A small contrastive image-text model, trained from scratch: encoder arch vgg, trained on rendered made-up planets.
Rows from block 5 of the image encoder of a small contrastive image-text model, named by matrix and row number. Each number is 128 + 24 x the weight over its row's rms, rounded and kept within 0 to 255. All counts start at 0.
After each channel's rows are labels from the 100 images, of 14848, where the channel reaches its highest value: "top examples" is what is common among them; "patch colour" is the nearest of a few named colours to the mean colour under the peak. Only what is clearly more common there than usual is listed. The data: rendered made-up planets.
# conv: 3x3 conv (encoder.blocks.5.conv.weight, 144x96x3x3, each kernel summed), inputs 0-95

conv.114 [140 119  99 168 113 140 142  90 110 100  77 160 148 108 127 109 149 106 116 160 134 139 148 130 135 128 148 136 151 112 124 132 118 104  77 101 112 129 135 114 108 121 118 119  64 124 155 102 125  88 154 161 113 156 189 140 118  93 139 120 107 115  80 137 122 109 161 108 134 115 111 108 152 161 174 134  57 131 127 119 127 157 154 156 118 151 138 123 126  92 112 122 116  96 130 115]
top examples: rings; cloud-covered world
patch colour: brown

conv.50 [141 146 145 163 126 138 152  81  85 113 104 130  98 117 167 117 133  99 133 114 113 141 141 134 129 132 166  96 125 105 136  93  89 129  86 119  60 131 131 129  95 137 136  93  87 131 137 145  80 143 162 150  66 136 146 104 143  99  86 106 108 130  92 144 127 120 144 110 116 131  96 131 159 107 159 131 115  97 122 146  98 164 153 124 132 168 119 104 134  96 121 131 115 121 125 135]
top examples: cratered rock
patch colour: brown

conv.26 [160 130 132 162 114 137 140  87 125  92  80 146 142  94 132 136 122  84 130 155 118  98 143 181 101 125 147 128 121 145 118 163 110  82 129 137 131 122  98 127 106 144 139 109 111 160 135 160 144  81 128 127 132 150 164 100 153 116 154 137  67 110 137 121 123  92 148 127 122 121 111  70 150 165 160 166 113  90 134 111 121 120 142 134 166 117 124 132 144 111 126 133 105  92 124 175]
top examples: desert world; polar caps
patch colour: brown

conv.32 [108  82 141 106  89 111 110 103  97 135 156 100 167 125 109 138  85 112  86 140 107 132 116 131 119 108 156 158 133  87 165  90 124 125 145 129 122 123 116 125  72 113  83 133  81 115 145 106  80 117 105 122 100 132 123 112 131 123  79 141 126 135 130 124  87 123 125 140 155  67 128 105 128 126 122 117  99 141  82 158 123 135 120  81 120 136 148 113 165 134 135 115  99 117 123 154]
top examples: rings; banded gas giant; kind: cracked ice world
patch colour: brown

conv.134 [156 100  89 102 117 138 112 134 152 125  71 130 145 105  99 125 126 110 132 138 119 114 136 163 118 106 129 123 134 127  98 151 149 107 144 141 188 115 146 151 114 114 146 120 187 125 127 124 137  64 118 113 171 122 134 150 124 141 122 136 134 110 118 120 145 114 151 160 106 137 110  99 121 148 164 131 122  85 108 133 139  85 192 151 184  63 136 153 121 136 128 111 130 109 122 146]
top examples: desert world; glowing rim
patch colour: brown; grey

conv.113 [189 121 147 101 138 119  87 139 119 114 103 112 124 108  99 119 127 114  88 107 114 129 143 183 131 134 123 120 134 150 125 126 123 124 144 135 153 111 136 142 157 104 121 100 175 153 120 140 122 110  78  80 125 104  99 142 107 112 121 156 137 101 137  69 142 118 136 110  75 151 133 128 145 160 105  96 168 103  83 135  98 120 158 127 130 105 122 119 154  98 128 128  71 111 125 166]
top examples: desert world; glowing rim
patch colour: brown

conv.131 [ 99 127 136 103 131 103 116 144 140 118 166 134 161 146 128 138 141 151 110 107 133 143 117  92 100  78 116 142 122 131 163 126 101 150 177 124  98 102 149 125 143 103 120  92 135  80 119  98  72 117 116 111 100 124 128 114 129 123  98 117 120 122 116 131 148 132 173 115 126 127 125 133 145 137 124 112  94  73  92 160 120 139 142  45 130 135 149 100 158 101 121 127 119 172  94 159]
top examples: cracked ice world; full
patch colour: white

conv.6 [159 126 163 131 119 130 123 116 135 132 117 145 117  63 114 159 136  93 152 128 152 133 136 176  75 119 117  48 116 139 122 132 129 128 167 123 114 104 127 128 129 120 113  91 153 157 123 164 142 127 115 118 152 155 109 107 143 116 151 132 117  88 157 122 136 146 165 124 121 139 114  84 154 156  99 143 137  95 125 137  85 135 136 100 148 136 135  71 138  79 133 124 111 138 131 177]
top examples: cratered rock
patch colour: grey

conv.140 [122 113 193 109 152 116 144 100  96 167 194 120 155 141 106 123 101 139 140 122 129 142 129 159 121 106 155 125 152 158 173 114 124 151 157 155 115 121 125 136  76 139 105 156 131 107 134 118 135 102 123 130  90 142 117 138 119 149 104 131 125 139 148 155 130 175 142 148 155 138 154 150 104 136 122 129 154 140  92 160 124 125  87  81 161 130 142 142 169 141 143 172 117 100 139 174]
top examples: cracked ice world
patch colour: grey

conv.40 [110 154 123 129 104 133 148 125 129  80 173 164 147 112 150 165 141 135 121 129 134 121 133 126  89 125 132 136 112 149 175 115 110 128 165 132  82 119 127 115 142 148 146 179 127 113  99 120 111 148 141 131 133 136 111  83 152  52 139 130 130 133 149 140 163 127 146 105 104 145 152 155 124 130 112 109 133 138 135 121 159 111 120  40 141 115 120  94 146 157 130 138 147 174 117 163]
top examples: cracked ice world; banded gas giant
patch colour: pink; white

conv.142 [137 127 168 154 141 146 135 128 131  91  81 137 110 131 143 158 162 104 145 141 164 132 129 156 144 160 104 113 116 141 150 114 101 113 134 139  88 116 142 128 105 136 102 110 167 161 110 192 112 145 133  97 157 118 174 133 124 115 128 129  99  76 142 156  85 103 144 111 119 126 101 114 127 150 167 173  84 131 143 137 136 165 161 150 102 171 131 127 121 107 144 141 126 117 162 156]
top examples: cratered rock; polar caps; moons: three
patch colour: brown; grey

conv.65 [147  74 137 140 132 107 127 129  85 107  89 110 117 143  91 100  95 100  69  93 122 144 144 127 158 138 161 184 159  99 135 123 100 137  86 139 127 139 115 157 131  98 129 108 133 145 129 133 125 123 127 104 107 139 135 150 113  97 119 123 140 115 132 125 129 120 118 126 122  81 102  93 159 143 150 126 118 113  88 145 139 178 169 164 135 150  92 160 135 102 149 125  84 118 165 106]
top examples: rings; cloud-covered world
patch colour: grey; brown

conv.78 [126 135 135  89 139 136 117 142 129  98 159 107 124 151 117 156 137 164 132  73 140 130 124 127 134  97  94 169 130 134 142  96  67 125 157  98  80  88 114 105 171  95 131 102 120  84 124  99 106 125 122  98  87 127 124 138 125 130 118  91 103 130 123 137 157 138 167 128 105 159 143 153 135 117 125 113 116  96 112 129 114 141 118 120 128 129 124 106 158  73  96 136  77 170 126 152]
top examples: cracked ice world
patch colour: white

conv.73 [149 141 153 123 113 129 122 122 144  83 144 159 115 102 148 144 174 127 159 141 146 111 124 146 137 111 102 120 124 143 121 144 121 110 144 105 124  73 139 114 126 146 120 136 135 149  79 158 141 155 108 111 156 121 128 126 142  48 143 129 139  73 150 126 130 117 158  96  81 166 125 111 151 130 105 126 127 139 156 128  93 159  81 133 108 154 130  79 123 105 102 131  79 114 129 169]
top examples: cratered rock; gibbous
patch colour: grey

conv.64 [126 155 118  91 113 139 149 140 149  90 130 166 133 105 137 144 165 154 133 107 110 110 120 118 136 125 132 142 111 146 145 123 126 151 127 130 176 110 169 172 123 146 140 174 161 164  67 125 146 170 141 115 173  86 116 133 119  64 154 140 184 133 146 124 130 130 130 102  69 156 120 163 129 154 102 112 148 135 140 138 117 139 106 139 121 143 156  94 111 125 134 128 127 128 159 125]
top examples: desert world; banded gas giant
patch colour: grey; brown

conv.18 [130 100  85 112 127 133 120 156 153 110 109 120 165 132 105 143 124 117 134 140 111 106 111 139 119 130 114 160 134 129 140 121 118  80 161 166 167 116 129 146 135 115 147 146 164 140 147 124 129  95 114  95 157 150 142 165 121 146 131 147 109  90 127 132 131  96 155 164 129 104 129 104  93 149 161 124 101 110 115 121 167 103 213 154 131  75 141 188 158 142 147 137 124 110 152 134]
top examples: desert world; glowing rim
patch colour: orange

conv.139 [138 105  87 121 108 117  90 150 119 168  91  95 140 137  98 149 107  94 118 127 138 152 116 135 116 113 132 137 155  99 124 107 155  90 135 155 164 144 112 137 157 116 158 122 155 109 158 120 136  60  85 129 153 147 126 144 116 160 119 145 104 138 130  96 138 112 120 133 151 120 135 113 109 130 119 140 114 117 106 121 149  61 156 126 128  31 130 149 143 138 147 105 129 125 133 111]
top examples: rings; ocean world; kind: desert world
patch colour: brown

conv.122 [110 114 143 149 143 111 128 138 154 140 120 138 129 145 160 143 143 136 151 107 148 159 136 107 117  87 137 137 146 128 153 120 136 153 143 142  94 137 171 116 121 150  88  91 126  76 138 149 101 121 147 116 108  95 144  85 118 122  87 102 103 100 114 146 108 146 156  85 141 128 134  94 137  92 149 124 111 112 105 136  66 173  74 108 103 162 136  58 143 117 129 126 148 124 127 136]
top examples: cratered rock; polar caps
patch colour: grey

conv.0 [171 109 121  55  69 144 102 104 116 139 117 113 149 104 130 138 157 133  61  99 112 139 128 131 119 119 123 134 140 102 111 125 113 134  85 101 158 133 161 117 130  63 133 102 155 129 109  78 127 109 116 149 112 118 140 103 118  98 122 132 122 162 124 100 107 127 150 113 112 169 103 141 136 165 107 102 136 128  82 134 119 106 131 114 121 104 146 121 138  94 119  98 125 147 115  95]
top examples: desert world
patch colour: brown; grey

conv.81 [121 144 120 171 113 123 135 106 119 158 126 121 131 139 130 105 110 177 113 120 108 139 117 127 176 114  99 153 121 129 115 153 110  89 126 160 121 168 107 120 104 158 114 104  66 114 155 115 167  99 119 173 148 143  93 116 136 173 141 111  99 141 124 148 113  96  83 121 186 101 155 135  91 133 116 119 110 105 141 100 121  96  83 115 128  93 129 116 127 104 122  94 142  96 125 125]
top examples: ocean world; rings
patch colour: brown

conv.33 [152 142 148 166 115 147 135  94 149 121 105 147 119  58 163 158 109  97 149 150 154 129 141 174  90 125 132  88 110 146 130 133 112  96 134 148 106 109 118 121 120 154 120 105 123 161 125 178 148 114 142 128 126 157 132  90 144 119 143 124  84  80 153 148 122 114 159 117 132 141 137  75 148 140 143 155 133 106 146 123  75 137 125 114 133 133 116  79 132  85 110 125 103 121 124 165]
top examples: cratered rock
patch colour: grey

conv.138 [166 139 168 151 130 136 138  96 143 115  98 160 119  77 169 144 127  79 155 156 146 125 147 183  91 127 144  86 123 133 140 134 120 113 115 141 120 124 134 135 103 142 125 110 146 166 116 175 151 135 137 136 129 142 142  74 148 106 155 136 105  88 152 144  97 117 163  99 128 143 125  86 160 142 134 151 152 121 142 124  64 148 112 123 131 153 110  92 129  97 118 134 110 114 143 158]
top examples: cratered rock; gibbous
patch colour: grey

conv.51 [102 100 155 123 156  67 117 140 137 151 116 130 130 131 126 109 139 116 134 129 112 132  91  83 125 105  98  77 116 118 145 143 148 148 108 126 143  96 141 120 132 137  83 121 100 135 134  96 116 120  88  74 117 101 129 143  68 117 105 122 157  69 128  93 134 163 161 120 126 146 142  84 129 124 115  98  99 126 127 156 146 161 133 153 121 180 166 133 143 115 130 128 108 101 124 102]
top examples: cracked ice world; cloud-covered world
patch colour: brown

conv.82 [130 138  93  98  88 124 119 103 112 119 134 149 145 117  98 126 130 116  83 141 121  83 122 141 124 111 143 164 155 149  95 127 107  73 164 108 122 116 106 135 135 115  95 101 145 110 116 139 120  95  95 117 151  91 132 120 136 111 144 114 112 101 115 126 129  73 132 113 109 110 101 106 115 133 130 128 135 124 104  91 117 100  96 123 158  69 116  98 148  93  87 129  90  94  82 170]
top examples: desert world; glowing rim
patch colour: brown